{
  "model": "image classifier",
  "dataset": "short English words printed on busy colour backdrops",
  "train_examples": 45211,
  "image_size": 64,
  "crop_scale_min": 1,
  "horizontal_flip": false,
  "targets": ["case"],
  "num_classes": 3,
  "arch": "resnet",
  "norm": "groupnorm",
  "activation": "silu",
  "weight_standardization": true,
  "drop_path": 0.1,
  "depths": [2, 2, 4, 2],
  "kernel_size": 3,
  "stem": "deep",
  "avg_pool_shortcut": true,
  "widths": [64, 112, 192, 336],
  "mixing": "mixup",
  "loss": "cross_entropy",
  "init": "kaiming_normal",
  "residual_init": "zero_last",
  "optimizer": "soap",
  "beta2": 0.99,
  "lr": 0.0049,
  "beta1": 0.9,
  "shampoo_beta": 0.99,
  "eps": 1e-08,
  "precondition_frequency": 50,
  "max_precond_dim": 1024,
  "merge_dims": true,
  "one_sided": false,
  "adamw_lr_other_params": 0.0028,
  "grad_clip": 1.0,
  "gradient_centralization": true,
  "ema_decay": 0.999,
  "steps": 10900,
  "batch_size": 64,
  "epochs": 15.4,
  "lr_schedule": "wsd_sqrt",
  "decay_fraction": 0.2,
  "final_lr_fraction": 0,
  "warmup_steps": 210,
  "weight_decay": 0.02,
  "adamw_weight_decay_other_params": 0.05
}
Rows from block 3 of a small image classifier, named by matrix and row number. Rows with one number belong to one channel. Each number is 200 + 20 x the weight over its row's rms, rounded and kept within 0 to 999. All counts start at 0.
After each channel's rows are labels from the 100 images, of 14976, where the channel reaches its highest value: "responds to" is what is common among them. Only what is clearly more common there than usual is listed. The data: short English words printed on busy colour backdrops. In brackets: how many of the 100.
# convs0: first 3x3 conv (model.blocks.3.convs.0.weight, 112x112x3x3, standardized in use, each kernel summed), inputs 0-111
# convs1: second 3x3 conv (model.blocks.3.convs.1.weight, 112x112x3x3, standardized in use, transposed, each kernel summed), outputs 0-111

convs0.88,191,195,191,187,161,194,205,209,203,238,181,191,195,213,179,181,187,209,232,204,202,225,179,162,200,186,219,199,169,227,197,189,211,184,188,204,176,217,225,228,192,204,171,201,182,197,196,215,213,204,201,191,185,186,177,168,244,206,192,185,192,208,228,187,216,215,248,243,227,225,184,190,190,213,219,220,206,149,205,220,173,189,181,218,189,211,179,185,194,227,208,192,169,201,185,173,226,244,184,190,195,227,200,212,179,171,219,181,207,221,219,166
convs1.88,210,205,181,196,204,209,209,214,221,212,196,175,230,229,215,212,200,161,172,163,195,217,222,217,222,227,244,235,202,198,182,204,182,202,203,190,203,197,189,191,198,204,234,197,200,231,189,210,192,217,211,149,222,183,185,195,189,235,194,218,177,210,197,216,217,192,202,180,201,170,217,231,196,193,279,203,199,226,209,202,200,210,205,189,185,199,193,192,194,181,211,216,180,209,180,161,207,196,198,187,169,224,172,180,212,228,205,182,182,246,221,227
responds to: the letter e (62)

convs0.97,182,187,198,194,193,184,185,179,208,202,201,163,223,165,206,221,193,197,231,207,238,234,163,214,183,198,165,209,242,174,176,257,193,213,209,214,213,218,208,219,256,176,253,180,173,217,222,188,199,216,215,212,201,211,210,189,183,205,178,191,182,207,189,224,203,188,182,228,182,183,190,177,223,190,189,212,205,181,219,197,221,178,182,234,225,225,222,205,209,206,212,162,206,227,199,199,193,203,188,170,194,169,220,191,205,209,189,194,201,208,203,199
convs1.97,203,207,208,216,151,185,175,225,197,183,211,155,156,203,176,217,201,243,229,164,173,244,199,188,210,207,223,209,223,177,205,176,215,202,238,222,220,203,201,208,213,220,195,160,160,221,202,199,185,176,203,213,166,166,171,184,209,227,178,207,212,211,201,203,207,220,212,201,210,183,197,182,193,211,208,188,206,203,172,231,193,197,224,224,230,229,241,174,198,194,174,222,183,197,225,208,226,201,192,201,197,180,201,196,202,212,202,201,227,191,203,207
responds to: small letters (81)

convs0.8,196,157,186,231,224,203,201,170,197,214,204,205,195,182,177,189,195,207,203,206,243,166,172,230,183,204,169,203,196,215,197,197,208,183,177,227,207,237,208,179,190,222,177,210,202,162,216,220,198,209,209,186,194,198,231,204,205,169,220,225,219,197,185,191,185,190,187,189,195,226,214,176,203,179,194,193,189,176,189,181,190,216,171,239,182,238,215,148,217,223,178,166,196,233,193,236,210,207,196,214,164,216,190,197,210,193,225,211,224,224,239,201
convs1.8,179,215,171,192,174,182,188,204,227,172,178,195,217,216,180,207,208,218,172,225,206,244,191,214,217,222,215,195,175,190,222,214,180,239,205,221,211,224,229,217,187,227,192,187,199,205,207,196,248,194,216,184,197,155,193,203,214,180,219,202,191,190,189,228,194,203,213,161,192,195,198,214,205,185,205,187,221,221,236,194,214,241,170,196,225,174,223,178,194,218,189,179,211,209,190,183,180,159,170,178,191,179,198,217,175,177,169,172,184,179,195,230
responds to: first letter capital (81); the letter s (66)

convs0.6,206,224,206,231,179,176,172,186,189,210,179,223,171,187,203,168,208,177,216,196,223,221,212,187,200,179,211,169,215,211,180,220,185,193,213,225,200,208,208,135,193,183,177,233,229,205,188,217,238,212,205,190,238,213,204,221,228,186,200,199,219,194,210,197,202,188,203,200,159,216,196,207,175,216,223,225,239,184,190,195,153,175,182,182,201,196,187,183,186,221,188,199,193,237,217,211,239,216,164,210,193,165,221,166,193,201,215,201,209,205,213,196
convs1.6,178,194,203,179,173,206,173,218,220,239,218,178,194,215,188,169,178,183,198,231,239,186,203,189,180,181,214,197,201,241,203,230,219,210,182,176,173,188,193,170,198,190,220,198,185,211,177,196,203,154,237,202,197,221,219,186,229,221,206,220,192,227,210,208,170,201,193,199,195,172,206,248,200,211,201,195,227,221,176,177,201,194,181,179,218,185,175,219,196,199,205,197,188,203,204,217,170,183,173,180,216,161,178,211,177,161,229,193,178,178,173,210
responds to: first letter capital (64)

convs0.18,196,199,179,227,222,225,255,199,214,197,247,173,199,206,143,186,192,179,227,192,198,214,195,213,204,228,144,209,194,203,193,241,219,220,204,227,208,158,219,194,203,206,215,230,217,191,194,212,205,228,165,202,205,191,201,211,212,202,201,216,219,219,185,185,212,198,209,219,209,203,215,186,235,225,188,204,188,194,204,136,218,189,190,195,191,194,212,227,211,222,202,196,192,191,207,191,205,190,198,176,188,223,231,230,200,215,206,219,163,219,222,216
convs1.18,226,242,193,237,195,219,200,192,203,228,186,217,213,194,199,190,190,219,157,198,186,207,198,162,226,200,218,216,167,191,196,188,206,224,206,245,198,207,204,214,190,222,187,186,188,192,238,233,215,225,203,238,198,193,176,195,192,207,168,189,217,192,199,217,190,219,198,183,185,225,198,171,181,151,204,217,204,206,194,206,194,175,204,229,231,188,189,212,187,188,197,212,196,202,191,199,156,202,170,251,187,196,197,178,179,223,193,250,226,233,197,200
responds to: small letters (76); the letter e (66)

convs0.30,188,186,187,228,207,173,216,198,183,226,184,177,153,168,165,203,203,191,185,222,193,222,184,250,217,224,189,242,213,206,195,202,203,206,199,217,184,173,176,186,247,182,187,178,207,182,213,214,211,220,160,217,189,201,174,169,212,208,223,196,217,196,214,226,217,191,184,214,189,201,229,212,198,212,209,234,159,160,183,225,187,196,200,200,159,238,181,185,218,171,194,202,197,192,180,204,201,212,225,203,185,204,200,207,195,190,187,246,181,214,208,201
convs1.30,230,222,204,208,234,199,182,193,186,232,168,242,187,193,215,174,202,212,218,183,184,235,187,225,221,187,239,214,227,178,205,191,219,199,199,198,185,230,203,194,157,194,191,186,190,192,230,237,235,181,176,224,196,189,182,175,164,162,184,189,186,213,195,182,195,190,179,217,236,208,231,187,189,160,186,187,194,180,208,218,215,194,191,229,218,215,204,192,166,192,224,230,189,179,191,231,171,198,188,211,228,213,224,212,210,202,205,206,223,199,189,186
responds to: small letters (73); the letter h (33)

convs0.65,198,201,242,193,216,220,182,186,197,203,202,208,181,226,192,167,229,192,192,206,219,222,241,198,224,211,210,192,205,162,196,188,206,225,209,188,216,174,204,205,199,191,234,192,179,190,211,224,213,232,226,240,191,211,212,185,224,189,225,217,186,180,218,195,195,222,188,202,202,201,220,187,217,165,231,240,209,122,208,179,199,187,197,202,205,228,205,200,198,210,201,194,154,212,206,194,208,185,237,204,191,184,215,190,217,228,233,189,177,201,221,164
convs1.65,210,222,211,195,163,206,215,198,212,200,211,222,227,171,170,178,211,175,166,210,200,190,223,220,207,198,208,199,200,212,174,162,202,170,202,207,163,185,157,167,171,189,185,204,200,213,199,189,164,210,201,209,201,255,196,190,199,222,161,199,199,228,186,204,242,211,184,197,205,202,194,194,182,186,212,219,179,175,173,201,191,183,222,196,214,207,192,218,232,198,233,185,181,173,205,212,194,159,209,224,230,231,173,173,188,243,206,220,185,208,187,202
responds to: small letters (65)

convs0.45,228,195,225,228,211,192,189,205,222,198,193,173,210,215,179,192,188,219,186,214,215,195,212,198,178,201,179,210,210,215,207,223,219,231,231,164,204,208,153,244,201,200,189,190,171,222,202,211,224,225,180,212,226,184,195,223,202,186,219,187,186,223,181,203,193,226,216,234,171,216,198,204,243,181,227,211,231,198,205,208,216,224,215,211,223,250,197,184,229,194,209,159,182,213,184,220,186,236,223,166,205,195,202,216,211,240,194,191,192,228,180,206
convs1.45,229,212,205,207,194,190,226,190,183,193,200,210,166,222,155,228,169,182,223,199,198,210,190,211,203,207,179,191,205,229,176,200,191,231,195,188,200,184,198,180,195,183,177,190,159,172,198,188,209,186,191,210,176,166,157,175,194,199,233,232,213,173,201,218,167,200,179,200,211,187,209,202,195,168,156,177,191,204,194,190,184,187,210,192,203,229,213,190,213,189,223,183,210,203,215,230,190,207,139,210,212,155,195,161,203,191,165,221,189,201,176,185
responds to: first letter capital (71); the letter h (30)

convs0.86,213,217,224,232,200,186,224,220,179,164,217,195,190,177,211,180,236,212,239,203,197,186,188,180,198,210,232,212,241,221,194,220,210,214,222,216,191,190,181,172,179,175,205,193,237,229,206,212,194,199,195,177,175,220,238,235,212,197,199,182,207,173,188,179,195,214,207,220,191,200,229,211,221,174,222,221,190,196,210,213,206,205,212,206,209,214,223,209,206,233,157,175,228,208,230,198,210,198,147,180,166,162,174,191,202,203,176,201,193,225,191,195
convs1.86,187,191,195,195,208,241,192,209,192,167,215,224,203,207,207,163,220,210,209,207,223,169,177,202,158,166,221,160,218,191,206,183,210,192,227,173,183,172,188,193,217,198,186,198,159,180,203,216,161,174,197,203,205,216,202,178,197,196,184,189,220,204,160,179,188,218,208,229,193,208,203,198,212,213,201,191,182,189,198,168,219,222,198,196,192,187,197,220,206,193,210,212,217,225,226,217,171,220,271,225,197,241,225,205,244,182,202,180,185,189,203,206
responds to: capitals (65); the letter a (61)

convs0.0,174,220,208,194,199,193,205,198,197,170,174,183,199,181,183,163,200,186,208,196,195,232,202,216,187,170,204,194,239,205,183,215,178,190,203,179,191,184,209,217,192,181,244,191,179,215,214,188,239,212,207,206,209,184,199,190,200,169,196,219,224,227,212,196,203,170,222,163,169,205,220,188,239,180,247,219,161,194,219,233,216,225,187,226,181,229,242,227,212,223,203,174,187,196,187,201,212,201,226,183,210,210,164,234,209,181,195,227,190,184,195,180
convs1.0,249,206,212,195,212,198,166,204,151,203,164,193,188,220,185,194,193,187,139,203,199,227,207,189,209,224,222,204,179,233,207,226,209,215,178,174,186,205,192,175,198,210,185,182,218,229,214,215,219,191,196,183,219,186,201,184,208,176,189,223,197,181,216,177,202,214,215,213,199,212,197,195,204,145,196,181,213,209,191,203,171,204,182,149,245,160,211,184,212,202,207,169,183,170,171,195,194,228,224,216,205,218,221,187,218,194,181,192,189,195,191,183
responds to: small letters (66); the letter k (61)

convs0.21,183,224,190,207,203,174,202,193,204,202,193,209,203,243,151,189,203,174,208,213,238,164,199,173,225,233,214,238,184,183,207,218,174,191,202,203,203,196,217,194,196,201,207,192,159,226,203,231,238,221,221,207,196,203,217,199,170,188,210,191,211,184,231,247,195,169,223,194,207,211,217,180,162,218,202,192,200,186,183,201,200,186,151,221,181,213,222,199,186,232,165,189,193,169,205,217,219,215,183,192,178,220,205,222,189,199,171,177,202,234,212,205
convs1.21,216,204,188,235,215,226,167,210,186,213,196,208,214,186,219,219,184,165,247,237,190,198,218,178,160,222,222,187,204,209,186,190,221,203,212,199,199,170,172,209,201,181,196,212,216,212,219,228,175,200,195,210,185,159,208,178,178,204,173,199,169,182,197,201,212,218,186,200,171,206,172,192,164,239,178,211,221,172,206,225,237,216,197,167,223,210,229,203,190,181,185,186,217,238,206,186,229,208,238,175,170,213,196,195,219,179,208,204,217,207,204,194
responds to: the letter e (64); small letters (63)

convs0.66,205,199,169,191,210,186,212,191,188,211,214,189,193,188,187,185,188,191,222,163,196,231,201,213,185,243,206,222,204,255,220,219,169,184,175,208,217,227,183,258,187,206,151,178,203,214,173,205,210,201,220,189,220,216,198,175,183,204,219,240,229,245,184,213,185,202,187,201,198,189,204,204,180,189,191,221,194,210,179,193,183,191,176,185,193,206,209,205,219,209,202,201,213,213,259,213,214,208,194,200,217,165,224,195,194,230,239,184,217,212,208,227
convs1.66,203,173,171,229,214,213,207,174,173,233,213,196,216,164,202,213,171,207,205,229,210,189,224,181,204,196,234,228,221,184,197,200,170,233,192,196,202,154,234,184,216,194,238,169,231,210,208,191,214,192,209,200,174,230,228,192,194,203,192,191,187,242,172,206,206,202,164,175,182,208,175,170,178,205,199,185,193,216,168,193,185,185,200,207,199,198,228,182,204,227,177,214,191,192,181,220,216,189,239,200,216,253,166,208,202,201,208,188,208,180,194,204
responds to: small letters (74); the letter i (71)

convs0.32,186,232,198,204,183,187,215,192,182,217,174,216,171,201,186,189,212,216,205,193,230,210,162,194,190,188,213,200,198,167,229,201,159,173,192,202,213,195,218,188,180,235,180,201,194,165,181,208,207,207,200,197,212,180,239,209,193,181,170,224,211,186,188,213,179,207,210,165,219,225,191,224,220,201,228,210,203,194,210,170,184,204,190,181,232,212,232,208,204,186,209,208,224,188,181,186,239,154,180,153,202,180,185,250,167,176,198,203,186,194,220,168
convs1.32,178,181,181,191,201,188,193,210,207,218,195,202,209,217,215,199,194,182,209,150,177,194,231,211,190,211,213,198,191,214,196,212,203,192,202,155,193,184,201,199,196,211,214,208,231,234,264,227,197,221,183,206,182,202,212,190,199,218,196,237,146,218,215,210,187,199,176,177,227,169,176,212,212,200,174,202,165,229,212,212,196,200,208,214,210,260,224,215,219,229,183,208,212,175,192,222,206,172,184,180,182,202,183,184,199,210,191,183,219,237,237,195
responds to: the letter y (44)

convs0.35,213,181,209,234,207,206,244,184,210,180,203,198,208,184,231,228,188,162,209,195,222,219,197,213,208,188,172,201,177,212,226,216,233,203,187,192,207,180,187,203,180,197,258,219,200,190,182,203,208,197,177,242,191,212,188,225,179,237,208,177,187,184,212,163,200,182,215,189,197,200,188,181,196,171,216,204,220,197,199,190,201,199,189,217,241,181,212,164,190,201,183,195,192,235,204,202,161,156,219,161,229,191,211,211,218,207,240,207,179,211,225,218
convs1.35,178,185,199,182,188,222,197,219,200,190,201,180,202,225,161,218,212,181,174,204,217,202,203,204,204,189,180,235,194,195,195,218,186,206,213,204,187,202,210,175,218,191,177,206,172,180,200,153,195,202,196,213,206,183,193,224,195,166,214,173,239,233,205,207,193,169,235,222,209,230,198,208,175,196,195,201,204,207,246,183,178,186,231,229,170,171,216,197,205,169,245,195,175,188,221,159,220,202,146,202,197,191,202,206,188,199,224,225,202,216,172,235
responds to: the letter w (25)

convs0.41,226,213,199,235,209,202,210,237,170,219,213,189,202,198,216,187,189,190,178,191,203,200,196,234,187,199,217,180,232,218,164,210,217,205,205,203,191,190,193,186,198,180,185,205,208,201,175,211,230,217,175,175,203,219,216,226,145,193,206,237,229,182,204,203,203,179,216,171,215,219,216,175,226,211,251,201,222,172,164,211,196,231,162,195,204,209,204,162,185,187,218,209,203,183,227,196,206,208,200,182,175,229,201,167,236,241,198,223,219,200,198,192
convs1.41,180,158,184,194,191,221,185,215,220,204,210,169,180,187,214,218,230,217,203,202,201,219,199,207,222,212,209,218,161,186,223,184,184,171,213,204,213,231,222,209,198,203,211,225,210,174,214,183,177,209,200,236,218,206,220,225,204,197,175,175,232,176,196,203,209,209,257,223,194,191,190,206,204,200,198,218,195,238,190,209,188,191,233,206,156,221,241,233,191,183,176,189,226,209,195,197,197,136,206,211,213,230,223,200,206,212,183,199,172,175,209,208
responds to: first letter capital (65); the letter s (36)

convs0.33,210,213,235,176,243,186,202,190,205,202,235,220,231,229,204,200,195,156,201,217,190,190,171,177,149,210,192,185,214,231,199,220,204,235,210,178,214,167,222,203,162,212,206,202,211,159,182,190,203,219,203,214,193,225,199,223,179,191,202,218,190,227,161,174,194,197,194,217,233,168,189,188,221,187,196,218,175,209,203,169,186,177,211,220,204,196,192,208,203,228,194,180,216,200,214,162,187,214,206,244,176,195,185,201,208,209,230,222,220,190,219,219
convs1.33,231,191,222,218,178,197,196,217,226,206,184,200,186,211,191,212,191,223,209,212,202,225,176,195,184,189,168,190,179,185,209,190,181,173,218,180,198,186,159,188,184,200,186,203,190,199,179,195,172,205,190,221,226,206,189,199,209,219,214,164,224,147,193,206,212,221,189,192,148,232,233,217,153,186,225,166,202,213,198,209,194,218,161,196,220,221,197,231,219,168,205,205,212,156,224,188,195,223,169,230,205,207,213,191,173,179,196,188,165,221,191,197
responds to: the letter y (38)

convs0.46,209,195,176,177,206,181,202,207,173,212,214,198,214,198,191,157,211,205,206,187,222,235,173,198,162,227,166,176,206,236,161,205,175,178,162,230,228,194,194,185,200,230,209,200,211,202,249,196,193,193,192,159,192,191,173,214,186,193,230,188,233,200,195,204,187,214,196,212,194,206,212,196,194,215,229,199,228,177,219,226,183,214,191,190,198,196,167,182,222,195,210,174,192,182,174,239,179,167,189,209,192,207,171,186,208,207,245,189,214,195,164,218
convs1.46,208,170,226,175,191,166,193,207,140,193,203,199,194,214,207,222,197,200,220,244,216,218,194,166,213,213,195,216,201,173,187,210,204,209,215,183,204,191,202,214,226,215,146,215,216,198,196,193,229,202,193,235,206,191,182,204,202,174,210,182,224,178,206,149,202,188,190,187,216,200,229,224,186,206,212,204,206,245,228,205,209,195,192,194,173,197,206,234,184,171,194,190,167,218,231,210,177,175,205,217,188,182,168,194,172,233,243,205,206,189,185,204
responds to: the letter c (33)

convs0.96,184,215,223,213,220,195,194,190,212,252,229,183,197,206,159,186,213,186,236,228,188,209,196,197,202,189,228,232,179,208,223,223,205,207,183,187,190,196,220,237,225,236,216,180,193,196,212,196,204,200,224,184,226,230,178,215,170,204,168,190,160,188,214,224,223,145,218,199,185,203,194,209,190,177,186,206,198,223,216,227,180,221,211,217,191,211,191,177,239,213,223,206,182,216,201,209,185,185,197,221,213,213,181,191,171,216,250,228,209,199,209,216
convs1.96,195,181,195,228,204,182,211,188,206,212,179,224,201,183,228,217,209,196,191,189,186,180,202,205,229,227,180,196,191,228,196,170,189,205,177,166,226,201,200,214,191,216,204,201,187,203,198,194,193,217,196,234,193,185,189,208,192,210,179,202,205,175,184,192,210,212,185,207,234,230,209,170,230,166,212,181,171,188,143,248,189,213,198,164,220,222,218,170,205,255,157,199,184,240,198,189,210,195,194,213,177,221,169,218,180,199,211,232,205,220,226,176
responds to: the letter c (35)

convs0.26,218,253,219,213,237,197,194,187,191,193,197,206,188,212,253,190,187,197,221,206,199,196,147,224,204,184,188,190,198,209,174,236,247,199,213,236,188,180,208,232,171,195,223,197,208,200,157,206,196,193,181,169,196,196,240,197,167,198,190,194,224,205,188,209,191,227,228,168,238,184,190,209,199,219,206,222,211,166,199,187,206,188,184,199,208,216,206,184,197,232,177,197,203,186,191,179,218,192,205,174,173,189,189,195,212,206,221,209,164,228,222,219
convs1.26,181,188,214,238,170,224,203,190,214,195,200,199,202,184,197,193,187,207,232,209,203,205,218,179,207,173,196,171,203,203,217,196,157,214,228,171,170,165,188,174,187,164,173,223,156,182,178,221,177,198,215,210,167,209,221,189,192,182,167,237,221,195,229,211,182,235,184,193,190,204,209,219,194,197,187,199,208,209,191,180,168,193,196,220,227,221,169,242,195,206,192,179,227,169,201,205,224,185,226,230,192,180,201,203,239,190,207,210,204,196,183,165
responds to: the letter w (40); the letter s (37)

convs0.12,187,189,200,187,231,213,181,150,181,198,220,190,186,177,206,202,209,189,256,207,200,194,223,223,191,207,196,207,213,195,247,184,189,216,243,197,191,224,190,191,242,173,165,240,217,201,226,190,206,222,197,176,191,196,243,214,175,226,211,207,183,212,196,199,195,193,215,188,182,205,170,179,214,211,188,194,212,203,197,193,188,162,194,176,195,200,222,219,216,202,214,199,179,210,191,201,207,214,228,168,187,198,191,206,166,260,168,188,171,201,211,176
convs1.12,170,209,203,208,206,204,213,232,183,210,212,191,213,183,235,196,231,228,234,208,234,193,165,208,200,196,209,212,178,197,206,179,251,180,159,221,218,207,171,221,183,210,203,224,203,200,194,229,223,181,195,216,198,222,161,212,195,204,160,204,178,179,189,179,202,228,249,218,203,195,223,192,196,221,228,166,194,197,207,190,215,192,186,181,164,159,204,203,196,177,224,204,178,165,206,183,189,206,200,214,208,188,218,207,209,206,196,236,228,219,225,224
responds to: the letter s (36)

convs0.84,183,172,172,210,201,211,200,175,216,244,183,229,205,205,187,185,201,167,226,186,226,202,237,211,184,230,216,206,185,216,186,196,213,198,190,215,217,193,193,185,192,180,228,193,162,211,197,186,208,203,171,198,183,182,179,217,229,217,206,184,241,240,188,179,192,198,226,231,185,230,182,197,230,219,215,201,245,185,180,171,203,178,170,224,210,234,197,234,223,205,220,217,177,209,199,150,222,200,189,218,223,197,211,221,191,205,193,223,189,212,205,218
convs1.84,176,212,179,199,230,210,216,241,209,229,216,204,193,199,194,164,178,202,191,192,214,219,185,204,208,225,202,215,226,214,229,187,182,169,200,217,201,213,202,152,211,241,164,212,205,149,208,188,190,202,212,197,196,189,187,210,196,225,174,173,185,229,163,202,205,192,222,183,195,190,189,185,171,190,191,198,204,206,205,201,201,177,185,224,193,191,192,225,196,170,222,193,196,166,238,211,206,193,146,213,205,190,196,149,178,208,226,205,225,204,186,243
responds to: the letter s (45)

convs0.83,246,173,192,235,187,204,173,228,227,227,200,206,174,216,203,176,196,190,193,190,205,161,199,169,211,195,195,220,225,213,210,202,183,199,193,194,169,212,208,181,202,181,190,175,211,158,154,186,226,198,224,202,210,182,220,241,198,188,187,196,166,175,185,182,201,197,211,205,219,206,216,208,229,160,186,186,191,213,182,190,195,177,244,208,172,220,189,213,243,211,159,198,204,195,175,202,219,195,228,196,200,169,182,217,212,201,232,168,195,190,190,188
convs1.83,242,171,226,187,176,182,187,161,200,189,141,239,191,224,213,183,198,180,205,191,194,200,214,222,181,175,169,208,223,160,189,198,240,209,157,237,205,200,230,235,220,207,204,179,206,210,171,200,193,183,225,202,198,181,175,225,208,209,239,195,193,186,195,187,210,191,220,198,217,201,219,210,207,190,189,176,225,194,177,208,195,194,214,207,202,168,189,184,226,196,192,193,206,212,202,222,208,204,252,193,221,206,192,190,222,205,215,180,207,210,156,204
responds to: first letter capital (64)

convs0.72,180,201,198,198,219,230,234,189,230,210,194,193,241,167,176,168,190,201,175,201,196,166,225,211,181,230,184,248,225,235,223,210,194,220,177,191,196,204,202,184,204,153,211,198,217,227,193,161,201,223,193,183,240,238,197,169,159,203,218,237,197,207,156,199,200,221,206,188,205,167,191,194,183,212,220,200,197,179,193,189,191,187,193,205,196,217,163,180,174,188,232,209,226,202,199,230,203,199,212,196,194,189,170,189,199,195,198,191,195,201,184,194
convs1.72,211,208,199,211,206,180,193,181,215,206,166,177,200,194,204,210,195,233,196,184,209,183,194,188,162,165,173,200,172,171,211,193,182,216,167,205,192,212,225,223,189,203,200,182,210,171,206,195,177,187,209,203,215,168,189,210,205,195,200,215,248,206,183,181,198,209,169,192,198,263,193,190,201,176,187,155,211,209,219,185,157,217,212,184,214,206,225,182,213,190,184,204,219,206,191,163,246,199,216,208,189,230,176,221,228,159,171,195,185,171,175,198
responds to: first letter capital (60)

convs0.64,208,205,223,194,217,161,219,166,209,217,195,193,211,183,194,172,204,236,196,229,225,220,219,206,165,220,202,212,170,187,187,203,212,209,200,222,201,205,197,184,187,171,182,154,226,211,214,232,218,200,201,224,201,185,211,180,169,197,229,203,224,212,187,222,205,210,218,225,201,207,195,160,178,212,197,235,213,155,217,193,200,196,205,227,216,187,193,239,223,224,205,214,214,224,171,217,198,173,223,189,186,188,241,219,177,195,177,219,242,201,208,167
convs1.64,208,200,214,191,182,202,160,210,216,193,228,202,194,222,202,192,216,196,220,196,213,183,191,200,198,179,198,198,169,201,179,179,204,209,163,155,172,193,207,224,150,202,192,191,210,213,199,199,193,162,182,227,162,178,220,215,195,233,178,237,185,231,183,207,199,198,252,186,209,192,210,185,196,161,204,214,201,230,212,174,189,185,181,195,222,208,246,217,200,173,186,177,194,148,169,211,218,223,227,200,193,202,226,200,209,173,202,183,203,189,189,177
responds to: first letter capital (90)

convs0.75,213,218,200,210,167,213,225,186,212,178,191,190,211,188,177,224,189,200,176,204,222,206,247,171,207,200,201,210,193,215,240,194,197,228,219,220,188,145,193,193,233,164,195,201,207,211,188,177,224,194,211,268,199,181,230,218,221,168,226,198,191,217,196,250,214,194,223,191,211,193,223,187,208,173,182,205,188,194,183,206,185,204,182,188,187,204,213,227,201,221,217,189,215,179,189,180,184,203,240,162,186,194,191,219,193,231,193,195,184,212,224,213
convs1.75,225,191,224,224,203,155,182,171,176,223,196,227,200,204,211,187,208,221,223,194,205,200,186,215,205,225,193,206,208,212,170,219,183,185,218,219,219,213,217,210,213,203,184,176,196,211,218,223,224,214,212,263,200,179,170,200,209,197,222,171,197,170,183,160,204,210,213,200,204,218,198,193,191,228,166,211,202,211,178,208,182,186,197,178,188,197,217,203,170,189,174,197,181,200,183,210,183,197,229,239,158,219,189,184,215,211,274,183,216,200,186,200
responds to: small letters (70); the letter a (60); the letter m (26)

convs0.101,200,197,188,188,234,196,210,189,199,211,241,209,207,166,167,219,242,192,227,198,199,243,225,193,184,188,222,192,162,214,201,221,191,221,193,205,218,221,217,241,214,144,189,209,209,220,142,202,205,230,191,214,193,198,208,209,186,204,181,182,189,178,151,231,189,181,237,200,194,230,216,190,231,201,203,196,195,202,215,239,190,207,208,207,208,222,221,197,194,206,207,199,207,214,221,183,179,182,180,226,203,196,193,236,190,191,221,193,172,218,193,189
convs1.101,222,239,206,230,194,168,210,184,199,230,180,168,174,191,197,210,183,211,209,179,192,148,168,212,184,167,218,183,182,196,188,198,203,188,198,203,215,171,204,166,181,175,214,255,194,202,208,199,235,165,213,194,212,207,187,209,177,188,225,190,212,210,154,208,188,235,228,210,213,186,203,225,181,217,186,188,189,190,182,202,185,191,171,189,209,232,230,187,233,219,210,206,205,197,196,182,170,186,212,186,195,214,224,184,196,221,223,202,170,233,186,226
responds to: the letter c (34)

convs0.7,207,197,202,244,220,173,214,198,202,169,175,218,220,146,209,209,208,237,178,159,205,220,167,206,157,225,164,207,222,199,214,205,202,212,227,220,201,189,190,223,206,202,185,206,189,215,206,225,201,183,209,180,208,228,197,194,202,174,188,191,221,219,194,227,199,204,203,218,194,199,204,195,207,178,210,195,233,215,163,184,214,201,168,190,210,188,202,223,201,232,221,189,171,179,156,174,176,173,211,187,231,197,175,238,212,208,224,208,220,174,229,199
convs1.7,203,167,214,185,156,203,218,197,196,201,195,199,199,184,214,215,253,206,240,192,205,213,138,194,183,207,197,200,216,228,218,179,186,193,210,219,189,175,199,184,224,202,155,221,158,183,223,233,178,190,210,194,195,237,196,235,209,199,197,195,213,187,235,184,205,193,192,217,194,206,190,185,196,162,195,182,209,179,192,210,184,239,183,178,180,236,177,219,212,210,227,216,212,206,241,206,195,217,189,181,207,199,209,217,202,197,218,152,190,187,196,194
responds to: capitals (70); the letter a (63)